{
  "dataset": "drawings of small networks of dots and links",
  "objective": "epsilon",
  "targets": ["dot colour"],
  "cond_dropout": 0.2,
  "blocks_per_level": 2,
  "scale_shift_norm": false,
  "optimizer": "soap",
  "beta1": 0.95,
  "max_steps": 4800,
  "weight_decay": 0.3
}
Rows from block 13 of a small class-conditioned image diffusion model, named by matrix and row number. Rows with one number belong to one channel. Each number is 200 + 40 x the weight over its row's rms, rounded and kept within 0 to 999. All counts start at 0. After the name is the row's rms in percent of the matrix's.
After each channel's rows are labels from the 100 images, of 14848 (inputs lightly noised), where the channel reaches its highest value: "top examples" is what is common among them. Only what is clearly more common there than usual is listed. The data: drawings of small networks of dots and links. In brackets: how many of the 100.
# convs0: first 3x3 conv (model.decb.1.0.convs.0.weight, 96x192x3x3, each kernel summed), inputs 0-63
# convs1: second 3x3 conv (model.decb.1.0.convs.1.weight, 96x96x3x3, transposed, each kernel summed), outputs 0-47

convs0.87,088,231,155,181,269,197,187,233,112,192,149,193,201,282,163,182,175,181,222,184,167,175,146,246,269,165,195,207,163,226,180,177,207,202,202,195,174,172,221,178,159,211,178,257,104,225,185,191,182,303,231,299,180,228,182,200,221,76,220,211,303,174,254,277,200
convs1.87,101,213,204,236,175,158,263,203,208,237,183,211,235,246,175,181,219,181,134,150,232,190,181,200,92,221,248,192,194,206,176,106,225,193,146,207,254,157,198,255,269,151,158,124,255,211,324,216,242
top examples: black dots (44); complete (33); white dots (32)

convs0.76,114,186,120,192,233,274,189,230,239,224,159,171,209,213,231,165,221,201,185,123,164,222,184,207,228,202,189,195,164,189,271,196,232,174,228,175,171,266,197,172,204,173,30,178,198,156,31,211,50,239,203,210,179,244,180,206,230,231,207,228,161,192,202,210,235
convs1.76,099,188,219,198,125,181,240,180,200,201,221,143,243,230,190,147,240,136,105,54,183,203,185,248,152,195,156,105,162,132,179,158,228,213,179,229,178,175,207,207,219,226,207,242,165,202,254,185,218
top examples: complete (38)

convs0.14,136,160,228,242,234,190,167,227,205,188,191,152,203,177,198,217,218,193,182,174,33,222,228,177,220,170,188,226,244,179,182,209,197,259,231,294,218,171,212,177,239,202,202,178,156,204,188,233,188,158,211,172,166,191,187,264,189,189,234,235,174,187,158,245,188
convs1.14,046,144,215,176,401,216,215,190,166,217,227,182,170,196,187,219,223,213,273,237,168,196,228,207,194,183,241,247,242,246,219,224,137,230,210,195,154,308,166,165,157,133,232,206,218,211,187,198,199
top examples: black dots (26)

convs0.34,153,170,171,214,169,174,166,158,175,284,204,199,188,241,182,235,223,201,202,182,164,209,186,231,156,205,197,234,207,197,206,156,170,198,226,194,181,187,212,153,192,186,174,219,175,185,105,182,197,183,176,198,198,174,224,212,152,198,187,217,213,214,175,203,167
convs1.34,032,141,215,178,313,206,182,269,214,241,194,209,186,155,144,208,215,222,246,209,190,196,211,234,260,237,237,172,186,243,172,254,171,165,171,208,152,313,208,160,241,180,201,200,182,155,173,196,192
top examples: black dots (41)

convs0.1,068,197,221,227,237,176,125,169,124,137,238,177,218,237,172,215,173,161,174,155,224,111,132,186,225,227,180,181,229,231,129,160,208,175,182,275,308,179,188,232,171,105,170,210,201,198,96,184,195,121,234,245,233,144,222,240,167,187,185,253,76,200,200,278,168
convs1.1,059,160,126,201,156,187,207,237,179,258,240,208,248,239,269,194,162,206,155,166,149,184,136,216,155,255,186,169,210,272,168,232,281,187,195,184,124,241,183,172,223,197,201,213,213,237,236,188,193
top examples: complete (44)

convs0.35,095,206,235,233,164,226,189,163,163,162,210,176,248,169,193,215,192,184,182,201,206,220,203,236,262,228,207,180,148,223,224,221,220,212,168,207,190,210,203,194,208,228,189,158,175,202,232,226,183,173,223,241,199,244,175,164,219,129,193,209,209,219,238,204,196
convs1.35,109,222,220,208,215,238,181,214,267,229,242,172,167,169,143,161,220,230,221,241,206,126,235,243,113,173,202,217,244,239,125,164,250,255,245,202,169,256,165,239,204,181,203,189,114,223,236,151,228
top examples: complete (31)

convs0.83,087,178,189,203,160,221,193,176,211,270,229,196,100,215,230,195,198,212,175,187,248,161,185,257,182,187,206,183,103,190,209,201,199,195,192,147,232,204,193,177,175,236,180,226,182,165,197,212,180,177,187,273,229,178,218,185,223,111,216,188,166,205,269,179,205
convs1.83,128,205,231,226,303,314,232,174,139,175,227,235,230,174,127,278,166,217,267,150,226,179,151,234,214,146,203,237,182,202,226,161,226,205,212,164,100,244,203,157,175,171,267,212,173,126,214,189,225
top examples: complete (33)

convs0.11,083,215,248,206,185,211,189,223,209,226,214,203,182,194,164,202,204,185,193,175,262,212,138,257,202,156,204,196,94,206,208,201,215,212,197,99,196,202,200,194,187,211,177,240,167,198,196,190,182,71,224,272,254,212,201,177,233,102,209,147,176,223,244,202,184
convs1.11,110,186,204,196,236,239,163,240,210,255,174,188,125,167,202,205,196,206,91,144,168,231,118,155,188,223,145,189,194,137,229,170,145,232,196,175,162,192,198,263,128,237,189,185,280,231,184,215,167
top examples: complete (29)

convs0.86,102,55,169,244,154,210,173,207,201,175,183,201,191,202,174,167,251,175,208,201,199,157,143,204,203,162,216,211,185,165,219,199,224,208,155,181,243,131,192,132,202,148,158,173,219,158,196,226,161,248,202,187,225,170,170,304,191,212,194,227,198,228,224,262,187
convs1.86,115,154,215,252,236,163,182,228,201,178,182,207,229,181,204,224,233,240,218,210,234,184,184,174,172,239,166,179,220,195,189,227,189,245,261,213,173,226,179,227,175,187,242,246,216,288,201,217,248
top examples: black dots (99)

convs0.73,134,224,243,183,238,199,192,199,209,228,188,201,200,184,187,207,183,194,199,184,224,211,205,204,194,195,219,200,220,193,189,150,203,213,171,186,240,163,0,207,198,198,147,204,194,214,167,233,177,231,192,227,200,215,180,215,220,237,171,210,179,200,185,205,178
convs1.73,197,195,177,182,189,222,220,184,239,192,233,171,202,220,240,188,194,126,198,229,241,166,280,187,233,172,200,233,180,143,187,204,122,216,187,205,226,190,198,185,199,186,242,163,203,174,248,192,246
top examples: square dots (100); blue dots (26)

convs0.41,123,134,294,207,263,232,206,183,218,208,259,175,177,280,189,217,170,206,215,208,196,212,192,198,294,227,202,200,220,212,235,225,186,190,253,43,210,238,205,175,206,238,195,149,251,219,211,232,225,89,107,287,186,177,260,236,197,195,171,230,162,180,87,207,193
convs1.41,101,214,232,143,180,221,175,171,241,169,188,197,239,187,256,284,214,226,115,195,234,213,126,235,188,255,171,211,203,223,199,159,216,178,193,325,233,223,198,227,197,220,204,217,236,224,180,259,200
top examples: complete (68); nine dots (40)